config.yaml
train_examples: 78125
n_mels: 64
spec_augment: false
upsampling: "pixel_shuffle"
optimizer: "adamw"
Rows from block 7, named by matrix and row number. Each number is 200 + 40 x the weight over the matrix's rms, rounded and kept within 0 to 999. All counts start at 0.
# emb: conditioning projection (model.decb.0.0.emb.weight, 192x128), inputs 0-127
emb.28,310,276,234,166,157,234,292,256,188,242,223,169,181,217,178,142,160,184,204,180,279,243,183,289,219,176,209,191,190,266,155,186,269,178,217,202,169,227,190,193,189,227,169,316,183,320,253,240,214,216,204,181,180,176,245,300,235,264,253,213,180,129,204,318,177,176,196,168,172,198,312,238,241,197,183,209,174,208,144,198,183,288,197,180,298,159,168,180,182,243,231,318,194,185,192,244,294,190,169,155,204,177,320,197,323,236,262,184,202,283,185,323,313,265,164,181,205,225,170,147,217,169,194,211,186,235,218,192
emb.29,247,170,307,153,176,250,234,139,205,140,193,212,305,205,246,167,175,283,157,144,223,207,126,244,223,114,219,226,190,175,185,273,322,258,236,233,174,250,202,190,235,177,174,248,85,246,251,214,215,223,259,195,181,168,255,245,157,317,106,217,196,172,173,242,184,242,288,190,233,232,249,176,146,242,200,239,184,197,175,196,166,283,183,199,239,163,174,307,201,231,164,238,249,207,229,57,217,94,174,133,281,96,248,242,243,114,297,306,239,242,155,246,246,121,204,219,130,293,172,178,220,176,185,215,233,212,231,264
emb.30,192,219,190,265,225,218,202,237,148,172,249,192,141,193,188,166,230,151,137,142,231,187,157,206,222,188,242,124,170,277,227,239,171,173,229,153,176,191,111,182,171,224,176,175,201,171,191,276,160,233,190,255,187,233,195,200,206,173,209,238,228,213,135,164,158,183,131,198,204,176,192,225,218,221,243,126,170,192,215,232,142,210,203,156,210,177,176,176,245,242,161,161,157,240,151,191,158,202,176,172,132,197,165,168,168,253,224,183,246,226,117,167,183,224,225,202,197,190,173,222,246,177,126,257,263,253,229,136
emb.31,162,160,202,302,289,208,166,164,245,196,185,197,182,138,222,238,288,222,174,200,161,175,200,160,179,231,223,214,228,129,286,190,200,220,208,166,204,125,202,134,241,177,205,179,223,186,248,164,186,225,201,278,204,171,242,151,247,114,180,197,293,225,198,204,220,184,162,210,217,212,161,181,179,187,242,193,205,266,209,267,187,149,174,198,155,195,203,216,285,172,188,218,200,292,158,221,249,278,205,241,194,204,197,197,199,168,187,211,185,154,231,196,173,216,249,238,203,211,231,284,194,204,223,210,142,171,143,168
emb.32,242,244,214,203,201,217,243,193,189,208,232,194,169,198,187,161,202,178,168,172,256,231,190,243,196,181,226,171,184,238,198,213,207,182,228,172,169,209,163,157,202,246,169,230,198,216,209,265,170,219,186,213,177,184,235,243,207,194,190,204,189,187,179,198,154,210,179,189,180,196,242,244,205,201,183,166,165,205,189,211,168,235,166,161,255,163,168,200,210,259,165,180,167,209,147,185,135,215,170,151,166,200,205,184,204,202,225,186,197,259,168,210,227,208,204,231,190,231,165,194,236,169,163,239,209,214,176,154
emb.33,251,263,225,192,197,239,245,224,191,222,243,227,185,214,184,192,199,240,195,181,238,247,172,238,188,218,218,180,177,210,207,190,192,189,233,176,161,177,167,180,200,180,160,257,241,258,211,226,257,235,206,213,175,212,185,236,173,212,216,199,212,197,188,260,176,231,173,213,185,221,251,233,230,191,195,238,165,185,200,223,188,247,206,175,245,155,160,161,215,232,277,263,191,217,239,234,251,169,160,221,197,183,262,222,261,227,235,204,200,232,174,262,251,203,202,229,185,211,162,202,230,161,180,225,242,215,210,180
emb.34,243,263,247,137,192,202,265,223,214,207,248,178,160,169,191,224,191,189,138,174,280,207,215,264,152,216,255,181,142,232,189,190,175,263,233,184,164,192,196,202,153,230,163,214,248,193,195,288,176,221,171,217,138,243,213,263,188,169,194,240,196,171,142,161,123,240,192,168,184,238,242,277,168,165,208,176,150,187,177,213,154,231,200,144,267,135,164,189,206,283,150,131,145,204,193,173,70,202,164,221,204,214,170,191,169,235,213,193,164,274,172,176,225,193,264,200,251,199,191,184,258,163,132,267,219,187,224,121
emb.35,256,262,202,121,204,242,262,264,199,213,251,190,195,209,150,181,206,228,172,168,260,214,171,262,197,156,221,164,179,229,206,210,199,177,249,176,157,186,169,202,155,232,157,237,186,220,221,255,226,232,166,213,158,246,207,249,223,185,192,204,220,200,166,191,146,218,177,204,181,182,256,243,209,189,190,225,154,200,202,217,171,226,180,157,269,139,157,191,213,257,242,163,182,214,183,208,121,178,157,187,243,188,199,189,199,196,217,165,218,255,161,209,245,243,219,185,223,192,169,204,248,157,156,236,256,237,237,168
emb.36,185,294,230,187,192,45,210,185,205,227,214,163,132,188,241,294,180,312,174,270,190,171,310,163,219,531,138,339,184,196,177,215,34,238,154,254,251,59,231,214,186,0,252,197,487,186,0,163,361,150,240,162,256,385,0,187,112,85,268,225,185,193,244,192,289,239,257,182,198,327,175,215,187,196,189,268,252,0,191,183,271,128,229,250,180,247,252,142,158,157,311,194,159,148,288,11,202,162,252,286,191,184,190,200,185,281,287,293,210,143,328,187,183,0,224,169,171,226,205,184,156,252,279,155,229,189,236,136
emb.37,241,222,240,281,110,90,237,103,230,250,136,190,213,165,285,247,109,203,317,273,242,197,308,234,195,222,153,251,259,133,116,203,218,181,106,283,237,376,250,205,286,243,236,231,217,226,236,222,204,92,227,112,235,110,245,248,213,327,135,172,14,143,293,220,211,184,220,145,217,249,241,239,219,209,149,190,244,241,149,82,275,285,157,258,246,192,237,188,109,229,195,210,210,97,131,221,206,340,237,162,159,231,220,172,219,238,183,216,173,240,253,217,230,178,233,198,162,249,191,117,144,238,243,158,144,38,102,267
emb.38,192,189,150,203,256,239,201,214,207,198,214,220,206,198,140,158,252,215,138,162,202,225,170,207,218,138,241,168,209,166,241,203,201,140,249,177,188,152,174,237,213,226,187,184,159,177,233,215,200,241,184,249,161,206,218,199,211,149,137,196,285,216,175,170,155,203,158,203,176,168,193,205,223,245,192,232,173,221,214,243,169,202,223,161,201,187,187,214,245,228,235,167,196,250,212,212,161,171,188,211,235,185,172,194,172,147,166,184,216,207,175,175,188,254,176,209,219,161,180,240,244,186,173,245,298,228,198,163
emb.39,228,219,255,136,210,246,224,217,209,213,239,175,179,195,175,216,208,243,155,150,228,204,153,227,158,214,235,171,172,236,208,173,214,221,240,177,170,181,180,169,174,218,169,223,223,221,208,244,244,232,179,222,168,244,194,230,230,228,205,230,206,189,189,215,163,220,206,194,174,220,229,222,192,172,203,186,166,172,185,233,153,218,165,164,228,167,169,196,221,239,213,210,179,224,178,188,190,220,170,239,203,192,219,201,216,225,237,189,209,234,171,218,223,191,253,202,239,220,232,205,240,170,172,242,199,251,193,169
emb.40,164,174,200,339,279,220,168,204,233,174,199,211,215,153,239,218,283,202,172,180,163,169,213,163,170,212,224,188,185,144,288,202,209,232,218,133,195,145,199,233,230,165,196,183,213,192,244,168,184,234,214,278,200,179,228,154,225,115,213,201,286,231,209,212,198,190,172,218,184,228,163,177,226,183,266,209,195,255,218,261,167,166,203,178,158,193,194,224,287,173,206,230,220,291,189,222,274,245,194,220,194,203,205,200,208,152,185,212,192,156,221,202,177,206,225,203,206,208,255,284,201,193,231,212,120,182,182,184
emb.41,191,190,147,167,264,223,197,219,232,185,220,184,223,195,184,203,258,210,170,172,189,208,162,202,171,179,245,157,183,152,248,199,176,224,237,165,188,155,181,165,191,209,189,185,190,181,233,200,214,241,231,252,155,243,214,191,184,164,195,239,286,213,166,176,184,191,166,200,191,211,191,212,216,222,230,224,177,223,207,258,174,188,234,171,193,190,188,211,249,214,260,174,202,254,275,239,172,156,187,226,275,203,178,221,178,182,181,223,215,191,177,178,189,212,217,156,227,182,240,248,242,187,163,246,195,199,224,177
emb.42,222,241,145,206,232,165,234,183,281,215,249,157,149,179,98,210,226,180,218,221,239,227,202,230,234,288,232,152,142,221,216,123,174,111,260,163,171,217,155,205,132,302,170,218,263,212,164,233,133,247,215,229,165,250,165,221,293,154,183,99,244,190,134,207,176,99,235,183,131,88,219,256,181,270,155,202,171,173,188,246,189,154,136,183,230,172,172,111,226,240,143,202,209,234,125,151,188,314,171,158,192,243,207,175,207,146,230,96,242,226,138,210,221,261,158,196,270,164,177,214,244,171,151,241,236,249,94,137
emb.43,250,219,231,162,173,172,236,208,220,253,185,156,234,224,180,182,172,186,254,236,214,239,234,230,246,228,203,225,190,167,176,151,211,202,183,217,199,234,241,181,192,248,198,259,234,251,216,181,201,183,212,185,185,211,214,230,207,250,198,209,182,177,221,247,224,189,234,201,178,221,250,199,194,199,205,199,205,216,181,190,234,201,186,219,239,187,198,220,193,210,237,239,224,191,205,202,201,186,199,203,226,223,254,223,246,209,191,211,202,210,236,253,246,213,224,207,208,215,171,173,195,200,204,196,148,167,184,228
emb.44,160,218,215,267,150,99,150,236,157,211,101,159,181,200,192,232,155,196,235,282,154,192,316,126,190,288,127,296,162,267,159,160,168,271,63,263,305,236,296,221,190,156,305,184,245,190,57,166,228,91,210,141,318,199,110,180,198,190,222,138,0,198,318,206,268,176,191,200,186,173,158,156,183,158,209,237,293,130,207,104,263,138,177,275,147,312,305,196,137,90,212,215,215,129,174,180,248,152,305,194,100,256,199,227,198,239,180,180,217,150,338,190,165,165,170,176,221,169,253,162,64,305,331,96,165,239,220,235
emb.45,177,134,222,242,154,158,158,177,140,75,115,209,299,202,217,223,151,224,525,407,165,185,171,169,183,207,122,196,224,115,164,222,173,233,82,227,276,480,193,195,181,315,276,166,257,184,283,107,195,91,186,114,251,267,245,152,193,342,340,316,153,196,62,192,386,271,182,190,225,300,175,142,169,181,243,115,312,217,204,101,430,233,191,389,162,246,276,302,112,130,213,202,164,96,199,238,231,154,277,246,213,199,187,179,192,237,140,227,257,132,127,187,179,189,297,173,190,277,193,175,110,276,112,111,225,81,241,369
emb.46,175,165,194,355,290,219,178,218,255,168,200,256,195,117,234,212,286,215,180,143,166,157,162,175,206,236,232,145,253,79,291,240,181,187,240,130,190,158,199,207,213,158,192,186,226,194,225,154,183,248,206,294,200,236,185,169,238,189,150,228,378,214,225,211,225,200,181,195,243,204,175,199,229,210,248,224,196,224,198,296,147,202,230,173,168,186,191,198,306,178,190,226,204,323,189,202,260,246,191,250,210,189,207,210,209,140,188,238,171,169,171,207,185,218,237,212,209,181,243,282,209,189,214,220,149,196,188,195
emb.47,206,226,195,211,209,224,214,184,184,189,246,219,168,207,184,189,213,184,157,158,234,227,175,220,230,183,224,141,154,260,207,192,215,185,242,153,178,199,149,197,196,256,176,192,213,188,200,260,179,227,179,228,181,227,205,217,200,180,235,222,228,206,153,179,154,211,194,194,192,210,207,230,161,207,171,156,172,186,207,221,157,214,176,159,219,190,177,183,220,237,164,171,152,219,162,191,158,217,177,182,160,218,180,165,182,229,222,169,241,228,141,182,200,222,202,209,190,208,176,205,241,178,154,242,223,261,238,155
emb.48,234,187,131,175,172,224,226,236,212,208,197,186,234,242,226,96,177,93,302,242,226,226,194,239,235,71,214,147,189,174,178,210,227,178,201,196,182,300,190,224,195,274,182,228,110,225,313,217,97,210,212,201,167,124,339,223,161,251,242,246,231,179,133,214,208,161,133,200,217,168,235,197,217,239,183,160,189,328,184,203,222,232,263,212,234,179,182,255,207,224,150,205,197,212,293,295,177,117,183,128,288,239,218,183,216,263,150,211,169,230,166,220,230,257,212,182,179,167,202,172,219,183,134,211,253,200,266,228
emb.49,215,249,192,174,206,226,223,190,215,216,244,179,150,173,216,223,202,225,160,157,236,221,171,219,175,191,224,155,169,232,188,202,179,232,232,149,178,181,160,171,209,168,176,205,222,201,196,257,249,223,228,208,187,175,201,227,197,198,182,181,206,178,178,194,125,207,156,163,183,243,215,250,182,201,196,227,173,195,171,219,170,225,196,163,225,175,178,159,200,241,233,189,168,207,206,221,184,232,178,208,185,213,195,219,197,237,197,214,211,232,155,197,208,177,218,171,199,190,231,188,234,179,173,234,153,216,176,154
emb.50,189,187,168,223,237,262,193,252,197,224,227,219,155,179,185,200,236,180,177,159,202,233,151,199,186,174,224,146,174,226,231,221,181,171,240,161,189,183,182,222,170,214,187,184,189,187,217,230,200,240,201,233,187,219,193,192,221,185,207,188,240,210,150,190,147,193,141,195,178,186,189,218,226,187,220,210,186,207,202,236,161,183,235,176,191,194,187,169,229,214,218,193,190,237,206,242,204,198,188,215,206,191,187,209,189,217,184,176,228,204,155,188,190,249,189,171,233,148,204,230,235,187,167,233,187,229,217,155
emb.51,181,233,183,193,226,238,195,169,138,180,249,198,125,158,211,189,226,211,119,145,222,214,169,193,133,201,233,154,216,287,221,226,148,211,227,175,184,114,116,195,255,138,183,171,209,169,155,281,219,236,201,233,188,163,176,196,160,120,165,188,216,195,177,168,154,225,143,181,181,186,180,238,189,181,230,182,168,178,192,225,164,186,200,147,195,172,184,169,226,239,201,168,189,225,190,205,169,204,184,200,168,176,166,226,170,241,220,210,252,217,163,168,175,204,173,206,170,192,220,218,245,185,155,251,174,214,158,112
emb.52,214,210,221,266,162,228,205,199,193,181,199,160,207,154,233,193,158,190,209,193,206,241,195,205,202,208,185,200,148,224,148,198,223,206,190,202,195,234,160,211,181,225,192,226,197,232,236,195,200,191,196,141,212,185,232,205,204,234,210,227,163,174,226,245,203,178,178,163,208,185,215,211,191,213,204,188,198,228,175,162,198,227,193,199,206,190,195,206,127,199,211,256,199,142,191,229,276,220,194,183,167,189,242,173,243,217,224,213,182,207,199,240,219,212,220,224,197,222,225,155,189,195,214,182,200,197,211,194
emb.53,259,243,252,97,213,213,256,249,259,203,230,162,215,204,170,197,212,202,180,173,240,227,164,255,243,225,238,178,206,176,215,205,220,150,244,194,157,174,201,185,161,235,158,256,235,248,218,217,188,233,207,227,142,278,190,250,260,224,184,224,224,186,195,235,191,195,247,202,153,215,260,227,215,191,187,210,158,195,188,236,188,215,219,164,256,145,158,194,231,243,195,224,204,233,197,174,183,222,158,204,286,221,243,225,239,165,236,211,242,241,183,246,253,218,245,171,221,199,130,210,241,158,170,240,167,221,182,186